A small sound classifier, trained from scratch: norm layernorm, held-out accuracy 100%.
Rows from block 9, named by matrix and row number. Rows with one number belong to one neuron. Each number is 50 + 15 x the weight over its row's rms, rounded and kept within 0 to 99. All counts start at 0. After the name is the row's rms in percent of the matrix's.
# fc1: first MLP up (model.blocks.9.ff1.fc1.weight, 960x160), inputs 80-119
# fc2: first MLP down (model.blocks.9.ff1.fc2.weight, 160x960, transposed), outputs 80-119
fc1.8 109:67 56 44 46 40 42 39 43 37 33 46 71 40 57 08 45 43 32 57 29 39 74 35 59 59 47 64 66 56 42 45 32 66 25 53 59 58 49 71 58
fc1.9 089:46 56 50 18 56 48 55 59 66 58 43 17 27 30 56 53 55 47 70 53 41 67 42 42 53 63 68 52 25 45 55 54 27 56 51 37 54 10 27 91
fc1.10 089:42 34 40 55 60 69 71 31 21 52 26 43 82 58 49 77 60 59 86 32 55 66 38 50 70 40 67 30 69 35 57 47 68 67 77 52 60 44 27 49
fc1.11 120:56 60 49 64 55 48 61 63 30 51 45 44 50 37 43 59 45 51 35 49 56 47 23 30 59 49 37 34 63 36 72 46 55 54 68 55 20 24 50 95
fc1.12 092:46 45 48 68 37 50 50 71 40 28 19 33 43 53 66 84 58 51 60 56 67 46 36 67 12 62 49 40 61 35 46 50 67 43 56 42 44 63 48 23
fc1.13 103:44 57 43 47 43 25 59 41 68 44 41 64 43 49 53 50 50 81 64 72 46 50 23 69 41 52 66 65 23 13 59 39 61 74 49 57 28 39 46 46
fc1.14 103:66 55 33 55 99 62 37 18 42 56 52 29 42 68 43 40 54 33 49 68 24 48 44 48 65 39 55 33 46 63 67 55 45 71 69 73 58 38 24 47
fc1.15 108:27 41 68 43 68 41 61 53 39 47 44 66 53 54 54 38 51 20 69 57 42 44 70 56 87 73 51 50 61 44 65 36 49 31 49 22 54 59 18 99
fc1.16 100:76 43 48 58 19 76 72 62 62 65 30 29 71 56 29 59 84 64 47 59 46 42 33 54 32 76 53 52 26 42 66 63 64 33 63 43 62 46 63 81
fc1.17 108:40 32 65 57 32 45 51 43 56 54 47 46 36 38 27 65 50 43 66 54 55 43 80 67 42 65 73 56 55 48 86 67 51 67 57 53 67 36 43 53
fc1.18 110:34 80 46 72 58 42 46 38 44 28 54 44 65 59 55 21 45 57 50 39 48 70 19 56 75 77 63 66 59 59 62 51 48 46 46 57 34 65 38 57
fc1.19 104:54 68 56 59 55 29 23 70 38 47 76 38 62 53 52 22 44 51 52 63 41 66 39 46 54 62 45 78 71 37 46 69 53 50 55 36 54 99 52 75
fc1.20 098:44 70 38 65 39 33 47 15 55 31 16 53 59 45 14 58 76 33 56 74 22 49 38 67 35 22 46 70 44 57 54 47 48 46 55 15 37 30 50 66
fc1.21 079:46 48 41 45 47 21 32 67 62 08 42 33 38 30 72 49 44 28 50 65 59 44 44 53 67 68 68 30 29 30 60 69 71 43 40 52 26 81 73 43
fc1.22 096:59 53 54 33 29 58 55 44 31 51 63 49 57 64 22 56 31 55 20 35 58 64 46 66 64 68 47 75 13 48 64 69 40 59 24 52 28 65 38 21
fc1.23 108:56 63 58 27 83 70 46 48 52 38 58 53 45 43 28 40 75 53 60 47 52 46 37 86 70 44 67 58 49 71 69 30 53 36 51 21 59 54 41 37
fc1.24 109:26 91 56 56 31 62 47 41 24 69 41 27 36 45 49 53 64 44 56 25 56 59 72 49 49 42 71 66 68 15 57 39 54 44 43 70 32 56 34 39
fc1.25 090:62 50 49 51 27 56 55 46 53 65 30 33 45 54 34 73 40 53 59 61 42 12 57 70 27 32 60 25 51 32 52 61 45 59 96 54 51 24 54 41
fc1.26 082:43 38 41 76 47 59 57 64 66 25 61 60 25 44 22 42 41 20 23 72 41 31 74 52 36 55 14 52 52 60 53 62 82 22 70 40 57 51 34 31
fc1.27 109:46 38 48 42 33 62 85 46 50 57 34 41 62 39 47 68 47 66 52 82 35 49 87 62 44 30 30 49 48 51 62 57 39 68 73 52 47 68 36 49
fc1.28 104:48 29 05 30 53 68 45 50 36 47 68 59 38 67 36 57 68 42 45 54 29 52 52 77 55 44 36 66 45 27 56 54 59 48 54 58 41 71 29 37
fc1.29 110:73 43 74 35 56 59 31 48 57 10 66 62 66 26 56 61 51 65 37 31 22 40 75 85 56 79 41 39 28 57 70 74 67 63 66 20 65 50 46 53
fc1.30 117:70 60 78 49 47 34 37 38 29 43 59 63 37 32 38 65 46 38 43 71 46 25 42 63 65 51 55 69 51 49 35 39 38 28 66 59 53 52 58 39
fc1.31 096:71 46 41 77 40 38 47 48 48 58 68 41 63 42 24 52 52 50 67 36 35 37 50 49 59 57 59 60 49 33 57 33 65 65 59 67 50 44 44 56
fc1.32 090:79 60 42 40 44 58 74 58 43 42 67 55 44 47 20 28 36 51 20 61 62 42 41 50 48 42 26 58 61 49 29 19 55 58 37 52 33 63 46 55
fc1.33 097:32 85 66 50 56 48 61 58 30 20 50 36 25 39 76 44 38 30 80 54 70 72 54 53 38 38 74 58 46 42 80 44 34 12 63 75 68 49 59 54
fc1.34 077:46 33 36 45 74 47 62 69 56 35 62 53 54 38 59 51 40 35 39 35 67 73 40 69 60 51 50 52 19 53 65 55 57 35 36 54 66 50 44 43
fc1.35 095:53 45 78 57 51 63 46 50 62 61 37 34 55 54 41 70 57 49 44 67 52 37 60 49 16 43 61 48 57 35 73 16 26 55 37 62 65 55 45 54
fc1.36 101:45 49 51 46 24 68 51 79 45 37 57 30 43 45 50 73 13 63 42 75 61 35 33 67 64 34 48 50 67 44 41 58 55 59 50 31 20 34 43 56
fc1.37 106:45 44 35 41 66 40 61 50 36 70 48 46 32 22 50 45 44 44 65 43 37 39 62 85 59 61 55 47 54 43 37 54 64 63 67 66 51 69 66 31
fc1.38 089:48 46 45 33 63 45 53 54 59 48 59 62 51 73 45 36 43 35 33 43 45 79 32 57 32 66 30 48 70 55 44 51 40 64 67 75 42 39 33 37
fc1.39 081:39 20 56 68 43 52 59 36 36 33 56 46 42 74 62 67 48 47 47 40 39 50 33 61 52 39 38 44 41 34 36 33 46 80 54 43 59 58 58 37
fc1.40 098:41 49 65 57 18 64 62 34 36 54 70 66 38 67 35 70 25 72 43 28 44 42 64 39 52 57 51 58 21 25 44 56 35 66 36 62 33 53 52 46
fc1.41 099:75 46 42 23 56 57 37 51 30 58 61 71 60 62 53 53 51 28 47 71 56 76 78 66 74 68 63 60 49 22 60 42 67 52 50 65 42 40 60 60
fc1.42 090:55 25 37 36 49 63 44 42 62 33 31 88 69 62 38 59 53 30 65 45 44 56 78 64 68 44 59 39 35 35 56 32 43 30 69 54 32 40 33 56
fc1.43 120:70 59 38 43 50 71 59 40 48 58 53 27 50 35 16 46 75 50 40 62 47 39 48 60 38 50 58 50 28 51 39 61 48 44 65 44 73 08 69 67
fc1.44 095:55 66 60 64 37 77 67 46 57 37 68 63 16 57 30 47 65 50 73 42 41 81 65 62 33 37 36 70 67 53 34 31 49 62 65 62 51 44 48 40
fc1.45 090:30 51 59 67 39 48 51 41 65 37 82 61 47 49 43 38 57 61 63 43 22 39 46 38 53 42 40 63 56 33 28 58 25 74 20 32 32 41 55 55
fc2.8 110:77 64 57 53 34 22 50 22 51 68 47 21 35 20 47 71 64 68 37 61 43 26 49 50 55 19 76 66 51 30 54 40 42 56 53 69 53 30 53 51
fc2.9 081:48 46 21 36 43 35 49 25 58 63 49 32 75 27 62 51 65 18 58 54 66 51 48 55 39 64 49 49 48 32 46 74 36 56 31 47 52 52 75 48
fc2.10 088:44 68 43 56 64 56 51 50 66 28 57 57 61 39 31 33 57 40 21 45 25 49 40 66 44 60 36 53 78 75 42 70 33 50 42 54 02 27 71 28
fc2.11 113:58 71 29 39 38 42 33 77 80 37 82 43 41 14 40 37 61 47 48 66 45 52 60 81 26 37 34 71 66 44 25 54 58 53 50 36 69 44 43 09
fc2.12 092:31 69 54 59 38 69 53 40 44 59 21 53 44 50 39 56 26 51 41 23 47 50 39 97 69 51 68 28 56 31 25 31 32 33 66 50 45 55 50 25
fc2.13 087:51 35 38 58 45 65 48 42 38 54 71 55 49 60 39 61 37 50 70 76 70 31 51 45 65 29 39 22 78 36 63 61 42 50 68 33 45 49 49 65
fc2.14 099:45 47 47 24 43 51 69 48 63 58 35 76 67 57 50 62 87 55 65 50 41 52 57 63 53 63 64 58 42 44 57 39 56 34 38 65 25 86 76 66
fc2.15 109:55 41 23 60 47 34 54 61 49 65 45 40 44 47 61 58 29 56 63 26 39 43 52 60 44 50 46 33 84 65 60 49 66 45 43 56 28 54 46 53
fc2.16 095:20 51 36 60 41 59 50 46 37 13 37 65 42 27 30 66 54 49 42 62 64 50 46 71 28 46 59 26 46 54 43 33 41 55 45 49 65 47 44 36
fc2.17 111:42 75 55 28 60 29 42 12 56 45 62 41 25 47 41 54 56 23 37 46 45 39 48 41 68 41 44 63 24 14 35 56 28 46 58 37 51 47 45 60
fc2.18 100:66 61 38 39 38 49 69 50 44 70 51 30 53 30 68 58 52 62 73 52 53 76 50 63 34 14 72 52 48 67 75 37 33 63 57 35 78 53 62 42
fc2.19 095:76 37 21 40 50 45 36 37 36 48 52 72 65 42 49 53 61 33 57 37 60 37 60 50 52 33 47 43 24 42 63 37 31 51 52 37 35 39 55 16
fc2.20 104:55 51 40 67 67 42 78 52 55 48 56 47 65 34 44 62 52 54 21 26 56 41 91 59 80 44 57 52 48 36 32 33 70 48 51 70 50 51 78 46
fc2.21 083:63 68 57 68 38 49 75 41 50 63 68 54 38 69 43 72 39 51 59 49 66 29 38 62 48 26 61 61 43 21 73 42 44 52 49 48 47 61 39 37
fc2.22 105:40 59 42 69 50 39 41 65 51 41 61 72 30 38 58 43 66 34 43 25 37 71 55 40 54 68 60 33 58 49 57 55 43 39 58 38 72 36 42 65
fc2.23 107:29 54 46 52 56 30 70 54 38 68 44 48 41 49 47 52 61 37 53 50 47 50 44 10 62 45 28 63 62 34 59 77 51 62 43 31 42 33 20 49
fc2.24 105:47 28 34 52 42 27 41 42 67 28 68 49 19 69 40 32 45 75 45 61 31 37 60 40 44 44 67 46 56 72 39 61 52 62 17 55 43 43 58 59
fc2.25 086:65 35 67 39 40 44 56 16 53 48 56 64 64 72 40 60 38 53 57 47 73 69 16 42 54 43 43 40 33 51 56 49 30 51 28 38 29 53 60 59
fc2.26 109:37 76 38 38 26 37 44 39 14 63 37 59 51 33 71 44 47 80 54 64 41 65 48 60 21 54 33 52 42 47 38 39 43 36 45 62 66 28 23 33
fc2.27 118:37 65 51 42 59 74 39 66 52 52 67 53 32 67 73 61 49 43 49 50 54 63 40 53 59 80 31 54 64 32 64 35 70 35 26 69 47 63 56 64
fc2.28 109:66 66 30 72 39 18 41 24 66 54 65 67 36 43 27 87 48 60 63 50 80 56 57 48 27 64 44 20 23 45 46 38 58 52 37 54 48 53 38 35
fc2.29 107:72 34 34 46 69 51 63 57 34 55 35 49 34 30 31 33 38 35 59 89 31 56 18 67 41 53 27 40 36 53 16 56 47 65 38 60 62 49 54 54
fc2.30 108:45 49 24 47 27 40 55 27 31 43 35 31 39 61 21 33 61 35 40 42 69 24 62 39 44 33 31 47 50 66 55 21 32 36 44 41 43 49 31 68
fc2.31 098:60 44 66 51 42 82 34 22 55 51 44 67 57 56 51 38 44 47 39 47 34 49 57 49 44 63 46 39 40 33 58 56 46 08 33 48 54 56 64 59
fc2.32 092:14 34 64 36 62 60 37 37 70 63 37 42 51 36 58 61 61 43 53 58 26 37 45 55 56 44 56 39 47 48 47 46 54 43 55 46 49 57 49 51
fc2.33 105:50 44 58 59 52 30 65 26 44 53 16 48 18 77 35 31 85 42 48 48 40 47 62 39 42 49 31 30 66 82 37 38 42 64 53 48 46 83 54 62
fc2.34 087:59 75 67 65 57 21 31 55 50 47 51 34 48 67 68 37 39 51 27 53 49 33 61 35 33 78 47 04 67 81 66 30 58 44 51 54 50 64 46 42
fc2.35 086:74 46 36 45 36 45 00 61 62 48 42 72 29 48 70 76 47 49 62 62 49 57 57 33 68 59 59 67 22 55 24 85 43 54 60 58 50 44 54 55
fc2.36 098:39 23 64 48 47 77 44 27 52 37 32 34 56 76 66 48 57 50 44 50 43 45 57 65 38 50 41 68 23 23 53 40 99 78 54 39 68 78 42 42
fc2.37 113:44 42 72 52 47 74 26 41 77 57 52 43 60 54 42 66 43 50 28 24 39 65 35 33 61 51 54 51 30 39 56 44 69 47 52 67 65 67 36 62
fc2.38 085:40 68 40 40 23 72 53 52 48 54 41 60 75 46 32 64 43 25 58 56 32 45 57 58 40 69 44 58 49 44 40 40 61 38 28 57 29 54 75 21
fc2.39 090:70 47 52 36 68 45 40 43 75 51 29 38 73 56 46 28 59 29 53 43 50 33 32 42 15 54 47 63 42 39 25 66 72 57 66 43 15 35 41 36
fc2.40 095:68 66 56 59 52 73 58 22 61 17 64 56 80 89 35 36 66 32 56 64 55 69 48 80 35 33 43 68 36 52 47 65 55 32 62 38 73 46 40 47
fc2.41 102:33 52 65 59 69 31 42 36 48 62 68 65 58 46 39 53 28 71 63 34 65 43 33 24 69 51 68 59 33 67 50 73 45 49 65 34 48 47 65 48
fc2.42 095:48 51 39 39 41 30 52 64 58 66 63 30 34 70 57 63 83 60 58 49 58 44 45 31 52 63 45 52 49 69 64 51 50 44 38 60 50 60 52 40
fc2.43 091:25 34 42 71 29 37 27 46 59 22 45 42 21 31 48 48 35 55 42 44 59 49 51 39 58 42 44 60 59 37 62 39 54 68 30 38 26 66 44 50
fc2.44 098:47 28 41 45 50 45 48 53 53 48 46 49 58 41 56 51 56 55 57 62 64 47 37 30 81 56 47 40 69 64 70 67 48 29 46 54 30 45 23 64
fc2.45 096:29 71 25 49 49 36 64 52 52 37 41 68 58 56 49 32 19 56 36 82 50 52 64 57 29 64 75 34 52 79 63 40 57 44 46 57 44 62 44 66